config.toml
time_shift_ms = 100
input = "waveform_16khz"
adamw_lr_other_params = 0.0018
decay_fraction = 0.4
final_lr_fraction = 0
Rows from block 3, named by matrix and row number. Rows with one number belong to one channel. Each number is 500 + 25 x the weight over the matrix's rms, rounded and kept within 0 to 999. All counts start at 0. Numbers have three digits each.
# convs0: first width-5 conv (model.blocks.3.convs.0.weight, 112x112x5), inputs 95-111, a 5 kernel for each
# convs1: second width-5 conv (model.blocks.3.convs.1.weight, 112x112x5, transposed), outputs 95-111, a 5 kernel for each
convs0.29:496541479489515581483483479464454514464436502542477487478468502481501480517485523515468488543496487504533491512533487503501524499512525509491496538530495471486430540499474517522479448487470495493501506476469475493465482501512441501492485475491507507490510
convs0.30:519506492506488493444493482514527518504529544489494443487475539523539519532482452485532559458485504481526476508470477478514467463488496506509503479502508477474487477515490492504506484488451482491498495518511465545516518502523468517531487475542522539518513
convs0.31:481489491493494500534545553571550550533521477522533516493478546505500530529478448464489474483495481490507498482505495483500470485488503471478485485481501483483492462510520505500514471474462467499505492505513514497502517524536463452451480486480511512487479
convs0.32:468507507506514518511510542546485452456484460502512436505504485495522545495487462474507504510510463491531519510466495506519506461469498523495504507486549525495497475458512517539534509486471493505540489477495503481496525487501511475514482459466484499495500
convs0.33:457471473507502463481490497461504497466469527497502487490450407474500480453501476482525549503512480484493464485487471500453504478528501492494493485476475454474497449514503501486507494498492510506514508491453477477494470495506500501489488536484491510507524
convs0.34:501494502527506509495548515528523508498481456499475470534503460465523507509538546511498482502471466510504508464484471497480503510503514506510499467496547547473572540497518489488480466526517560508499501508523529486516516473492496501496488451518494514489523
convs0.35:504479486502499497488498503493489482529487482501440446483480502468498530526479494489499508496482462488463506520537538523475487497492492493481506504492458455479472492516493468503501508489492487495463489499497519501478487491462515562536505542489519507512534
convs0.36:454464469477462492466526521546513514510481487495496500506526508491529526534512517486486492492490498491540483504539506522521511532518505495468499493489510533495508501503505471496498512524492495514487519497488501487479495534521531510502503505512516512535499
convs0.37:513530522527543524477494522497540505505494556489437511516482464470498476467486509459508527526532490467489475511494498527448485507499497507483510520481489496531520484510503507515523460536491512544488493514487481490461459520522492438516476548459497497491482
convs0.38:491496528509515522488519524511535524500485525454550516495516520519518526500464490506487477486486474511510457456496496483534501489494498507477490520502495563487469446529515495490491484507487464494507507485480483508507511484477532531530534513483474472505480
convs0.39:495496477528539462504554510543422518510538505494489513485476463458463492483476484526504551486497521508502513460513504499478494504523471467487515513572524457495499476437512491459490496455511522513481474495506529451472504515511522510521532554480495502519486
convs0.40:483475460505524487483496505484515499489452497485486529510469534505551497522501446466542530554515548534537466489511475443534483486507488552497518486500528487528537565483477485493509502516511518493447513495511510441487486491522503525484451456486490507512443
convs0.41:478486489460482505500526511500509520490514546513497495468478492475459467506539515551545523450472472481475510489513506503494489512503495482516529508503528492502493460487478510495501478496500543553475510495500472495503492486525502484490478459490492507493506
convs0.42:474483526517513438483479517493446470466491476518499491498478515475500512511491450482494486494495492514513469443438450441508520538514516494530524511511452479528521504484503546531517503497517505539497491504476480495499496477500524511531524507504513512517505
convs0.43:540513525503502476475505528503508474478491493482494481460495488530519522498505517508507506510498520515528531520508516462488488450503492526503476509520478473475472513466498513518503491531516464475511493507460487511558555591559476508512526494471459465504492
convs0.44:428490513510536482555548505492490509492499530437530527510466458473510480496484499531532514534478474501503481480502520515479486488490503468489501493528512459500478442458510552497520488495497541522473486500529480508539558508502465507483484503504470472493479
convs0.45:510478471486512514512535547531545510498469489525534500536502484495467499505502503516481481484509553528527522507509521523516525523520516507474533514479516511508531536512500504513517511537565540543469489506496505519520507505508468497514535528523519495510515
convs0.46:471511531505497520460484524542515481494516522529513498525529489496448481451517506513530541492494462465485521506493458449513526477461447519516506477479506522449512506477495510538546483493499476489494492507494473475491508501541522482494504504516517502485492
convs0.47:486485504498454518486484496522535541531551498510482511504510525523513537489510501499466477539533513529518502527521543528531503516518490500485481486477501502513498487537519510506519549520514508529495476475505521543499494483483462498472470468497512481496505
convs0.48:516515502510471479523516498531474455520528514528538490549549490508485478447458456482498542480475526509502441458485526574516498498486488515487504502508473503488524514488483485469512515513467504494519520472477499515514516464500475503511467464470481473504514
convs0.49:482514480474479496507492485492493507535525538514495473496535554488520499489530508468514466540506480487472514510528494469543501497477497525512514503504505466452472465491475501513493499495514512524525531562518514488500503495475507503506505526521549536516515
convs0.50:477514513490453483498529509504496489462477466480501505533548536533507537538519521533526489483527525517512528526540550536511519527539491515502486509507489471471475498461460492508452493522527507513511498492535540489491500504493471477481453473507511514497501
convs0.51:512499513518481483471483484471469511490520489475488458466496469475506482438490509502535564548544531538551561531533518499494471481480462493501497513497463482463515520530534514514476505533520528602542532513494501509485527507517526528516471507531500489499498
convs0.52:481483505502500488501509492484508511532509500490516514492467546537541524518553513481476541467488474507512464510507518508495500511493503525503500497512543551516486502504453446468474536508466499483524507466475477491495505472508389460494502525467501530523501
convs0.53:456515498474505509489499483530488531492516474506491535484500498495497476514513519492473508513548495483477458484519506531485470501506566533513506506483510495476524525515484483521499497484483511520527513468492509512487498498534448483520554526517483496446527
convs0.54:467455500509490521463486529504468488490502507499425465430576496509538522498470461463493512496520490525525500516502484494510520519533524472511513492444447488492504585497520524480460528494470467484507471490494468506502499519527452480488492457483454498507477
convs0.55:535527496465480497508531524511474496504498491482524519509505514514546499503592528470456452542515465487515522494477463480489470490481494484486509496493496490523500506542474493495478517495483463460500504491468468522511477495515533513528494503501492485496489
convs0.56:493502504533513524528509496481504482493485526499518508536517494512541524524474507555546549479495516520537441463486449451528534510505472512479491492510486515482476495489501505528502524534517508521494520530525542473487469476499519512478468448510484511498481
convs0.57:489502546506525529478488541477522494518516503480496496533456514514491438494501512480497446510508484474488473492524501514485501518483487490497493474476470464492538541522496503503464545517518497457544520485464493503469478488490514511520495459498488513494491
convs0.58:514494509521481482552516455497520458482558499474467503415489445464502464451523542529565509492491487500542492510501491495474503523513522510513497528535447484485469518477451470508465501504508505510464464471450529473540515548530487493522518485466504506546512
convs0.59:505516522528550485499496482491503499471504501519528518482510545542538529531486468472491499545515509528515503502517530557503523529504497476499504497492508515489470488528488504499497471482467482483493495510501513492530530513508491496510515549512512527544526
convs0.60:473502505525531486493498496519498515507533539523499491466506434454460488473504506479495497483484526526495525546541532545532545532508470489480506501493512515507494522486514528536510486508495519509468487480493503489496492504523503538543543542468493478480484
convs0.61:500481539528556514481497507487489473502489506487468508533498464507486533504509528538514443496492438483493521512490514494486492480480473504520490478495501486502509483545537507499506551475486493499502516543465465505527524524506511495498500462491496490439470
convs0.62:508514545536483487492499519516523517487509536450499526551494490515495528438479489506489520494504489499480548528508511477512489463453457499530503457483481472511522439499523489457510490485490506500520514509511475512511509514530560545516518496522461491518488
convs0.63:447460446460459512501524504510478498491464479486482487482480482488504497510521524553513500512540477473464500490521527522472495509516512536522511524493526498504499504502473482490480505521517499495501500519524483470507516531512474467513486536501542535523516
convs0.64:505489458468454521479534478466477499461517512506495514480512480526522469477500504502499506484478486503506467475477474483531523519522502515517489522500506444509458495467511527476504514521500483491488500485489495495521492477462481474480473460490464471458479
convs0.65:525530525503516498473514493477503495470489474514499512493501505446461485546530515488512533491509471504502511488492504513463479510520530529534515520515539544490474506508501512504510509511497488463480516516495491489477466446467545497503498513498499482497513
convs0.66:551534502479484480504496513507517522496491448451542544508477503491479491465516473503485466502487494507522517504512475511506519493500511525542497486474495470523481499524468468487523490516518489504492471491481508530510460482471418499520561529490524510485517
convs0.67:467496466467514499545512474497507515545524477538493446491461523526470500480544529487525468515511512475497533514516508499489503491485489479512496509484529490488515487480530553516513490501519535526504526502490474560523493504519528496476499475530482519548494
convs0.68:493506506496488487501497533505478497468467484480480474518491567550467505457503538519522479492478502515482499499437476513530529509504520495521486485505483503494453528506462474448507508523548537487481488462469525512489453459487484451449463507463497511509500
convs0.69:463480492472473545527529526529499497472479474550526522534524480515490511516482474479470484518544493505516464473457478431510498489513501529514520499501486469493489516507513512489494522539505516477518527524516518527495482494496462512497501506500497518503487
convs0.70:510493469484447492477492477490480490500516480504503504497510474455450466473478515508540530467483508500515519516520487479506500503480484469481480487486491499503513536502466468490494516525495493492493517499487476522511495499505529494492451439497485479496508
convs0.71:514523536536544490533525500508483479501444499493498460474455497493496496496520508487504511461528520498470531507534511504507485481468498499492533504507460481493524468517472472467465479499521499492487503489493501517505504500487491528554522496554535523507518
convs0.72:525550501467483489521527514496462439497518513477497469473511523480462468508470471481534560547545555560497478452472501494508485458492490509494489492471472524524514478520502481455480510532499481510485506492494479525493470470484494506496453516482487497510517
convs0.73:463476510505488497480532512499460492535521523461506555528477492500553483511582564519499522477454501490455506515487491504482511495511502507492509521498470479505480465501465485511498486504524509501506464493479481507477468493520508526518460429502491501496486
convs0.74:529512513491489507500516525513515487511490489519539515515497507508508464495514514518494493496527526526532522514501515512498510497510511516519521517508479476513488495496485479474490525497500505499439475473514488508526559535521616567519565566558546536539501
convs0.75:482504507513498525542478473485530489493488501437463432546483510529510502508521483478506506525535498481474536538496491516499512521471464504504501461486476518482546430507506533533513523507531549533459455511487474446476498456487469510503540525500481474470475
convs0.76:512511507477471482486503532500527521533541566541513494447499495508485482514540531529530519503510508494486511491481497502495486474492481490496489490495512506502471517499540537542522481501511518498485519528507479483486501508509505518481486500480487499501514
convs0.77:498477517498495570504461513468474511494458476551531485476521479492489511473512494487499485486482490497492534509492471486502524497487506486497500473500512520466482460449469495494485516526517469490555523507477490509478452500484496500476479479509502493492509
convs0.78:516493511518474507485503524534461453469469456534500523519521496520537508517482492528521528508484481500514519533535537547539531536501506530496525508516511543518495510481498515529548504508499498515486502518516502482489510501498510492514508491491502525495504
convs0.79:480524506512514463467492523496504469508521520476528495515511493492480493467487514485487470529492505549515479474501516513503487521513495506502514514525477510481515498534559491469496536526508514489524510534503486535550502490483482475534507464483531511479531
convs0.80:497507547508494504497530532508472509514514513476515520518482464499489518504511531503537518505533508501514467517499535506503489476493525529488462492469516535510511524521454498479464489471497513493508529482500491492488500497477522533517518526465488476507479
convs0.81:521502465482482471479478516531488522501479465512480479502483541559520539551577522517513542491483486510468522517489517551460466502507512484505508469503500489474508501518541506465514487501510488502495509521507478503503499480494486511476507526528520494530510
convs0.82:454454466469507513507521524508514511500523499522491513503518517504495517513467469455489497552541526467464545548540540524518497498519502497535523507520500515514524487518497488500463562537516471477532525503525519446451486473466500509472455474509521526505485
convs0.83:506513500495491474486487512544513519481484451517495489512515483463477504525476496466471433520507477470458519493484501483475487454473490504520483481539499523547495513505496500501526491510469513491478465457474518450468467478480458461461445462525545517508505
convs0.84:498499502483472497524521501499508491505492504532508547512526466488465488488476502531501490463523544494451508529520497510462474489500492504510484505535474500553492510459474485515504521528542523510539543501506503503479493518520535528519500515501503507531496
convs0.85:484507499508505484475500498487524485487498505540486481486508488489488474496514507475470479491480458470461516533529516507540541514507511516516523533543481517506481464479495511528509522507522505494476493494523498495526544517508505491456459469477476472496490
convs0.86:498487506493511503503503510533499461505504491525503531492468493497492485502504525533494485505525506517525483509484484482527499483488476501500478513489516512489474502462502505501498531513508503518499489481507501502493497471456515502506503496522521482488471
convs0.87:493510501488505473464504532501523538519511515505469449483514559514539525533471493527521522507501518513503481501494504503498509475489463507515520537505525455522534518497457484486544536476502511488494487531536506508501503483499498504490507512497491467508504
convs0.88:535503481468483496530503491506489474523486514458464493461425491529516453491482510481513448492514509504505517502504497468507485481439462505481469485511472533503473500547488471509524494519476492479470483478495504531516500492499486495482494548492502501505474
convs0.89:454472513522528495508495538536521504475507500457498519520474495484473534504549509469477488508515488490509516516474475490509518520485509491509505509510477525532472494453505498563519500461458472471515545533530515496503487491484516519516500440522498498482511
convs0.90:560540534550511499528514500494487491485482459462465460495501563495475503529526525526554559497484505523524514479503494494502491471477468511497489497489469460474484487511523531546517491495519539508488489510509494490491497495472522529563531492548537487470511
convs0.91:507489496478500502521502487466506482511498507500513494478475503493489473495481513485490478496524508490503483501505514512538530505488478502478500515490507470482486496502502506505514534501522531518517525513496475516503477485484492487517509520533530533496487
convs0.92:461523510505467505490496509513532491521524495513506483504482458525469496512505482514510489527508553507493496489494515541455523482514547490518477516485498559484531503477483503471462487495521511514515482476483512523504476476494548423541550424441507522431579
convs0.93:569524506476443525519525482509466506538489503487529512491521516549491469505536512482486464528509515486489539560508493466518498504528476511513495458487524505524506523533507535510514521529522514511521528491524524505511540519502545579478497452529530493493488
convs0.94:525477494471481514492518512458516569488524474507485588474496515479518523466544522488482525478455437502495525542505525498507477526532512491515489514489458486544448519511526452495490519508545526539518520479509524542540497530498534510500447446507517507507503
convs0.95:493498491487448515514515526521502498512499505473474490500457508492509493472500490504508532514518525518498518518511507519487503491489493537496500480506466530530491515493477506471478490535542497513503500535504459505511511506504514540511515503497510485505486
convs0.96:478496481512470493520481502526431480528488523458509546545479519528494506494477482492504493512501480493526521516476472495508489497485472493520505496521483516558506457564546500467477522515534481463557558484492509497493488488482514521503509491539518486485517
convs0.97:533444524508505500497513491555444542525462455485458508543518489464516495485500471468476544479508500524505518525528505470483514505500496465530498497482476461494548475529469511488490501446460479489538511521489541490512490506521546506468526426467481502475474
convs0.98:507480515495510535522528528509507472492492510522483490503532526495461452432487454435467469503502524488503540527515533505526520515502494510517499504498498503497498503481526531524507519492492485526507486502475505483486493490484479499484487491529506518528517
convs0.99:472513505502512486499517533492449478430472486481479484493482455538512489488487490501505450494515503513474510543530499519533528514533547500522517534488462448466497564487502508476506508533506523467518534536536512517520499491475504523495496515522522507499510
convs0.100:467449479478488497515496487489443476496484495521497499520533520525533544499524496514497505508513495497520524508491494493573552528520519498493496503497546528530521494487482483494478472488478464476486503512522511489491491492497433458466483479509504535518506
convs0.101:494491517516517468530515465485550455471522502432481487513541515490488508497510501486497502539542508462487540526499512488487488505463476484472467458481480499523533510471524498472467495552520514444483487506494478480482495489503509494505504486494508519472496
convs0.102:512540543510514466489551526541505490505440475512485522522516494505485511534532516510472481448487494504573547549519522482498489485514487481521513506504476448493508503485502531510524473474497511496469467486482540527518506522509484451474514485509484451475477
convs0.103:509528530553515511528524492510522493475469509507526513510515499502482482477502498499470491489486490462493509506482458475501513497493499524521494487490503500511524482510537531520502505518508513503492543531513516514514523518498488470474493479485476476463476
convs0.104:509535516510495514517508514488507502450479494535478493466486502496506476499521478481463478506529526516479466446481484499495497518512516514527511503505476487571541504468519506484472514527529485436532473503510470515518546507467459457463496486512497491486487
convs1.29:544522541533461478513482512554517550541526512530509496488513517516518511515499501488495438505486495476478480521523536490536477505509529494524495494506551463495488516466484484498500534547507497494486508531517440483514506515515513527499513516503472517466508
convs1.30:494499525531486468489496485520487465469508536475497503511521521522491496511538486484499462480479459488482503499517528516502493504490495508488458479498524496510517499511502489489507480489496507510473476500507515454487485474502487478496520512491496515502495
convs1.31:559564548548540469499517509491520501486471459490469485504495518483497532554487475467461434505520506477481524501506506525532496490477461528524514490486494486479478508524509509490501520492494503496480489494502520476488502525545538527514505488513521514494495
convs1.32:540508499504502490520503512539506491472490493459466501499493525525521503520459431453474522493513471486515529503512517518499485510513539483493504506495520485524529529478474502514473506507495472521488489512507536469474531521509495498489478480496506506509512
convs1.33:522505498496516453463514521521522528518524500486523513485507518495477481457500494505521549478505502461466524530508510517516514517495485516503502465480489498497492500481500513500505522487470477493458472503511514507515496491475513539547551499504500512514556
convs1.34:528525506477439468494512486525509472479503518473495438449462477466475501533514513496496475595572532521513508518497486516525507484526443481509568521501533524502481494470451451455509477493472479435442485490535532480478494538536520489490473495486478477532516
convs1.35:512507506491486478496489499528469468493491497530491495502510566512490488506569567540506494471471485486478500496490490475548546530515535510505508500502523513495494513495462467499503517510527532515532512485488466496484496520531512518487481498545496518515476
convs1.36:526510487488495473500527496484445462456478468497483496508517498522535534498547541536548527481501492510523496513492471466524487518494487511528531535540513489496496485480496481504538477509521510499468496486482490482480479488487521502484467461539519512496487
convs1.37:518518488492513469521486494531448473481473483533502509463505494498476504488464513491496554496472523451535497446499496480488472490479478499481512501563532503503502525456440477514497502487490499551477466546505474545496489507475503541497483477509521517490518
convs1.38:454483512492498458445522573518479507474482476494431525509501510497505507521495494523524517512498462481516486488504532523467482480518526520492483488478440472564540534511484484479500485505469479485477516494471507480492520504503502513515527533509509489521497
convs1.39:522535508491534469527519492493494507487486529523463477507511487514480481494462504464476476529464501492501540536537545509565552515478507482505490480507505533494514489468522535493488478485475442476506484521517539511517519502465478504478505511489471467476489
convs1.40:508467482522515503544549519527533517485524504485500520523504480501511517487452469497485514506517535533486493477469494502502500491489504488495465482498566552500473488523502465484549479474509466490526526538518520482501487529522495479498480496472470515522545
convs1.41:534526509511499464487471490525461499490505507507504507520514505503501503528500477481495473485476481476483479481480499512546515500483484544501484467470476486505505527484507512516507498501501491493465489513508495505500512499484521532497494478532520513496514
convs1.42:491501488489478492476479473468508510530520516483458472479510491482491493512514522546540527580539518514515473445492505517478514519516517550538526505481537542507500519497525518519522509518531540547482489483501518547518517512515484448445461496545498453431435
convs1.43:542524502509490464494485514518429487498508521517512492520526543513491509487497504501495477511495492530528498494516497461485463510533520496505516502515504495510518528481474514507482507532496516527476485508481487450458476512496528525533532523539546526548529
convs1.44:552524460467506481481508498498502490495504535482482485495528500496472477503488507508501538576509516534530550515532474542536491484501451512496501473501481482494509556480478489507540493483441439509528540510463491523529546519455451482488499469500473484505500
convs1.45:507524496501497471501489494496458510484502481491468461457459493475501480505496514535511527480526543514496492488490508513474490479441438486484494546556515486499504492501467453496531482473461465481470457508481492490483480517509486502517516499487509510524541
convs1.46:486509486477537452489482529541522521516520534475541524516539532519524487490530475441467473469475485472483499524500467455493466485494519481467446464443493494515488447507507505490485492470463457481465461493482540462471490506500501506505528510479501484486536
convs1.47:483491505475470437457488488514526501497509504465476494487526487486501487491499499482500502506492476480501521528516510522503511498469450505498492488496490484465476474436493501518486490472470485464486486476505526506518525517521535530543526521499508524542544
convs1.48:545496492528528480507558549555519474459515495481421511532543478506524509509546547485472471478499525492463540530528514510517500446484476473495488490496526513494498499496456501483525464454484479486526528530527563475501517483461484491525523495471484517537549
convs1.49:534517512503544462493480469473472490480497475519511469450473491493511482486545514526481488484491503506513488522513506492463478489495488492474463448465495505513528516525496472491508506519527511507518444461480470507482474507510491510556516535465485462462484
convs1.50:510517497497481508495484498522513495490489485516475468486486504511494498509504491486488488490488458464478548542556556557481468468463469495489534513517520489468472479550534503497495523494496507517526532516487501462467474490503540539528503512513523535541551
convs1.51:508499524518496517510519535554480511524565543515475509477500473480489480493472467515517481501499507518466499471460456477501516512443449482514491503455552492463469467465447461566578460493494515516506555493475453479496550535522471471473495507483490491520487
convs1.52:540528509497445475501525516509514508505471479486457505517531499465473495498448473506515500511481477476492470478465465486531522499497483496488502476505501525533507500476491491464476513517481481507511508498526529497464481491454602561521492507536514475424441
convs1.53:501473495533512447467527545503538531510471503457473485484439508472500508510538521483535530493509526495489522509470474490554485506499514502495531527508498474482526502497509471471490459479496479511474460423515527533541485461470509444470510492483491517511503
convs1.54:487510487492460497494513536547461503493567513511540474486540495533508486479508494499489494502508470484470534545493507457475473503524536541541522526464573518477491434499468467529559468520513511450455527538519521490463513515480511537514490508535501487542518
convs1.55:471477503511537455474512518503545530498470428552511541552517523520530508550447456464519597503520542535487523514501506552466481477525541457488491454465493495501547514480463454483502517480489520517502494509509536476497495434453468496522508490513518461478446
convs1.56:485484483475490467478503535539562549533519513465449479478487468469451440454512516519508498479478496524542421428423434434488518490492486517514511496455487493524533541496499496497493463469499512518491522523494471442462465452442520522539530526518524509489476
convs1.57:464501504530512486494508478501495473480534526534524519508469486492507483509536511506488480518523524520531537489471523523500506432497519500481470497479574526485469468507518515510513526484471478472496467521532502512502505493525503480487492484482477482497502
convs1.58:548524498491499468496548503463489492511492475522479499506521507488488505504460508487487519542521500497511502487491485513540518500521532440465458471468528489480505533484502523521511504485501485471524521509488523491518519517499497494496481463498477474507502
convs1.59:521525506488480445456487495491485470478485476484489496502550538556562544531474478485491489482495486488510512512514500508499481466444458504515508501513508516525516503522515500501496525509501485478463453455490509493494482466466527536548536535506499505503501
convs1.60:499520507457442457463484514515515524544527507506501479493516491461454454482510513521539490535497508483483530538539551520516478493485478493504467451447523507492481468488523506509510487505507509557511518498495478562536503503511521517506480507500517513556567
convs1.61:460506520477477468551521494579500505437500518496514478494508426508539555551494450463464465540525487483463517494483527507518496432421471552482455461455563536465497491466472464482541450450497474487485446564561453485472462507522515504475497486482517531533523
convs1.62:474486480490472463486490489491484474466531574456504536498490531508519498465477501472459524514521528490450487488488474451469492522500480442500521487487491514492496458502458474482494503502477511545503493512513519517523493469474450478501525516495505511498505
convs1.63:472473480502504491512521505510513516504480496537521509489492503486486480476464490494497473451462478503546507491477474495504500519513509502501510500520501475494513490519520483478501500503493492497514498498477457529510479495494511510477474477507506506500495
convs1.64:498495517504484469493477482514491518524511501461489509501541467501481484473512517498524499511500503514517494489479496481502508495489508501501511477482511488501528534460523527531531501509487497504501504495521474506481487505491461480495514509489467482496498
convs1.65:490504519522515455462511550567502495517542510470485493493473496495493493492479505516529483508499490496532514510515529504519537544527473498520494492469495489520521499467482508494494473485484494461499485474481505510510530526492477482480513526460477495511477
convs1.66:525517514538547468488500527524535512503474460531533541550502461504522504497483499467476467517504500501510496511521479478475474484495526500525513501526488527517502513537508485504568483518520504509490509520509508494495503472478552485502526551515506500475492
convs1.67:522517502485491480479470497555477501490499504530505489508495523517518479486515470479483483495478489480521476460479479482492511507529536556500460465453508469491522515497509470469467520489485476499517495492484501472491512502477472480500501521483487502472507
convs1.68:494488479529526517522516501528467482471520523511497522487525508514519515516558531501487479455497530512503495467485477490505491498504471504530551534499513494498488474455459467481538461480468475484493517522540528505492519526487466465473482465505489478527548
convs1.69:504552527501522525528501480453452479499511524494526479476451478471488489488462441473495492553542499465487513485491491490521483453480501477482493504491522488479471471497537537503507490487475490509441467472474439478486471500460533504486487507484508502493486
convs1.70:532517497492510467463490518530515514503507480505511521545543467490499504501507531506484489517498479495517539531523530536496483503496480559531484488473485498498530518496539525521524497487502507497483522530527538506516527533517484462471464460529525512517519
convs1.71:512556560545516496478484478486483487492509502561536509519528559520503500519459450500520516524524488470473513493474465491553538533530530527521527512505520495512496491500509516503486481505497517540473484492497498522501494474463482481467470503500525490484465
convs1.72:460458492499480453513504539550511488494494473509518481484474482475487499482524497453426475501528502450441493501485462474490474460479454539497508512475463494516532461465443470543557533542475475483467453493500522534509473458499509502489468470465472472482512
convs1.73:458471523555529460494529508499560535474467495537479482454450495477505520504457508479513512497519523530515536499477435512556547547513474546497461467496493531494470492466440495525505527513470449486490491487509514546519504476471532565560510507483494514503486
convs1.74:519519497490475474493500497501486484516537532480495512530507500505491496478506512505497526479489506508495479490493492499521510528535514476493489485489493501497508489545511491478493530547539530507533518503493472484479483466448428477518493475463505527513505
convs1.75:472459487485461511523511432449478491478512505500562550466458554517489466482468494519480518456522540488489502498481473500452521498550460528448500534531499507513539473480465514520508512541491515547540482588484457500476494504484551549558517483533508483491530
convs1.76:492472482485463468470468491486508492456464465482472463487526466484494472460522515512515516523516526520528433442439459489498504519510502450483492492504537522497500498461488525533521493494512504504514526489471480534554560564559471476490478479508498511488509
convs1.77:536533491490473491504498521536503502484508503479511519514517517501478494513528477495502538520524520514533496488496465487492499493511522493489517521484506487483518522486502500494428513524495458513485455496492545475489495494479490512508473510460483483460484
convs1.78:489504497491481499502492512504504493477501526461484509527528494490495482477474477482483464517521505496496510498493482491502518496506490479498499477486480499495491484521521494511512492504502459470494474482483511530517510510512496492478488494499482483495511
convs1.79:516481492470484475489536538537490501496491549534506500496482490509502494490483500503505476512504525480498516490516508530501513502478480488458488523509525507465458485465477486508501484494466478487480501506526530496494493533539509497508525501492478489483481
convs1.80:501453463496468490485524532547487516509526504489478497492513485481486472446507514524482470519514491482464517528487505507530526529538522497503496478460500467494511504505474516520515485509459515529515537505490491505489511509508497486477499502507492509512477
convs1.81:536527496472474445463499514511482486494493469517516492441461471484495507517485481485495463543532475458475496495495482488497480497485480518508501488469493485474501500487478481462451499505495513504445500488494497481500530531524537537507470451502459449470480
convs1.82:487483466452486492474477466474527486456448457496477500502491506503498480497470448485497494442464475497496518512511509498479487466459472518515497478491555505502489460498500466507520525489499501513450460472494463508526506512508494506507505494498498483500490
convs1.83:490494489469456483504529520542537502479484492477480460468475463502502486481502492532543569525523497513520511481476478471532509470496510543541500460476461470473511535500512522512514496474507495492463497513540519472497480490476491477487504518537494474482467
convs1.84:515506499523532502507512491454524484499475523515496480461466506489484485535471480489501510479503522517527498507512490507482485478470459492491500511524501505498511508476502496500518473495492512534494482479480466485489496476486542527516516522502484504513505
convs1.85:569541536519511427439455493501429439462487500530507490484484505488456468496501459437442449504493495489494568589601587587517507495492477518500474461462483509522534508531507494483466478501512507500496514485490495451491512542564437435443453451518519499472458
convs1.86:490473467476510474466475487539500510528527490530513504498504518504496491494456473496537524509500470501519494480466468453513487516507539517521525498515470460481504522480524524514507493485473505501493538534516492484493510501491511505501482475508489523551538
convs1.87:504509507485518483521507534542457500508510500533495540508487432446503504490544487478532521518551547517515491499483498496481532522501455486495536515460551536477483462486488455494502476464526526435473467531541543469514507491479484522544514488471493488500486
convs1.88:532496501470484477455486529538539517461472489495500512528473487514511520511436501503500515507499509512531501512492506498537493508525503492505489515495486506529509466497468476483519478457472478473506521513525518449473487477460518514470485521520494474506482
convs1.89:554479493480509481491487526550472494502532524478517553542491538492473500505470505503505489473542538511502484519481499477533517506506521460462466493538482509500511512527495500463451465507496491464415442504523514461465455464484442491510494471470483497482492
convs1.90:487484493506485483472503504496523517481447456471482490508525494487501509492475482474449466514499504488498496502492484492504493470484489551520478463442504517523511525505491504494488523518518532533541522504499500513510535535529491466480505510515509487442471
convs1.91:510541511478471525484500537479524445456482560513522477490469536506507530487501488493474461557492518524540464488517517539442494528520475499466462484466519513545523481513479486452430526489514518517520499486467443505519508503488529515517493491500483447455327
convs1.92:514490493465506472512491482481455532484503530518498496512464448436450461395526550564496464493523484512513470491471511465548514516503496517513511532527509476516480459520504523458477505516484463567502490507492526541525513517507484481546568530449551527484499
convs1.93:496523512507514514461488490512509482449498494512507468444471529523498492485515498493500513485488501509505520524457473477482491488498478460471499457475487565531509434483474454465464435469456480477461476504473526460460504494482482480479469468483490477477480
convs1.94:471473526531542439442527489479485522521496513497476479506482491542515502480524547495473467480509554505505468509502505521530469530495534494508472445485463529551505491479500499504510483484490472456478511469520499500522511513486496506498543561496506482528513
convs1.95:517493501484479470471474503486514476506510521535515458451461547520472501476503490471489511524500525520455433496550556508478486497495477588470458444409517530494495456579553492490491512474431470498475524531500420507467489506500477479479495463434477496492426
convs1.96:463481502500501460481537543526512475477522487506517545515500460490516528516513493502503499470497533509500486516497479471482506521505503487491468497496511546507486478480477481489510470449458467479491484504517507463495507491508495529546554500483470490467495
convs1.97:485509512523479465447500532520516516506490485476519503482508504494475510486502513500508530491484468472481537537494467498495529529549528484516520498464497553527461469511529526503505482501503501505475503496493500501489497488519514516494453468531521497487521
convs1.98:485518521500484482499511494485502527532506477539528518493486446463441442479503448429425443523523521498498499498499492490534514514496513541515498504488540484473495498492495492481489487490499498479539538525494490548556525535496535528538522493487485503500497
convs1.99:492514513518519465457483492503504476463474484519492492477486498510493470477510491476455430487487499505512480492473477468501502501509494526505514534530488472477495514495532509486478502507519499490486495476483488536512526522513553562553519495496489494503460
convs1.100:485469466461479452461471480502478487482471454508499491477481452487516514494505510525516511471470486494498502484486513519477496502484452533530489490517495487511512498490514499500498492505503508514494521509537545486486519527541542516504520502526522512492525
convs1.101:497506516505533501528538538539492475513482500512523502518506498498478477470524502486516525463500512515504512518519514516518529533528497522480499511495525487474500471482483478500531482498480486477492548532497487481510512494461476465497486493481511488504481
convs1.102:487502493489466515520514493531471503498474476515509518497486500469512534522468461461509518479477491499471474499519512541489476513500507518513480511499512509458478509457447484501506505481476473463494514536541536496506532533524465483504500477480507502538561
convs1.103:510555547514494449448449457486450441456526546541524520506528498505475468481508497474488498589554519491488508511522509515522499502516526533510500489460502502499504523524522517494461472482489494511463483513519541494515527541546483480492481447531501477502477
convs1.104:481486471496538527561552503486522492480482506546538493510483501494504498502531512501499508487509505547551447469465481500512483488514511514471496502524476493486507511476504498517515485486496494489481515512476519496481452448487526488493516525525515476506521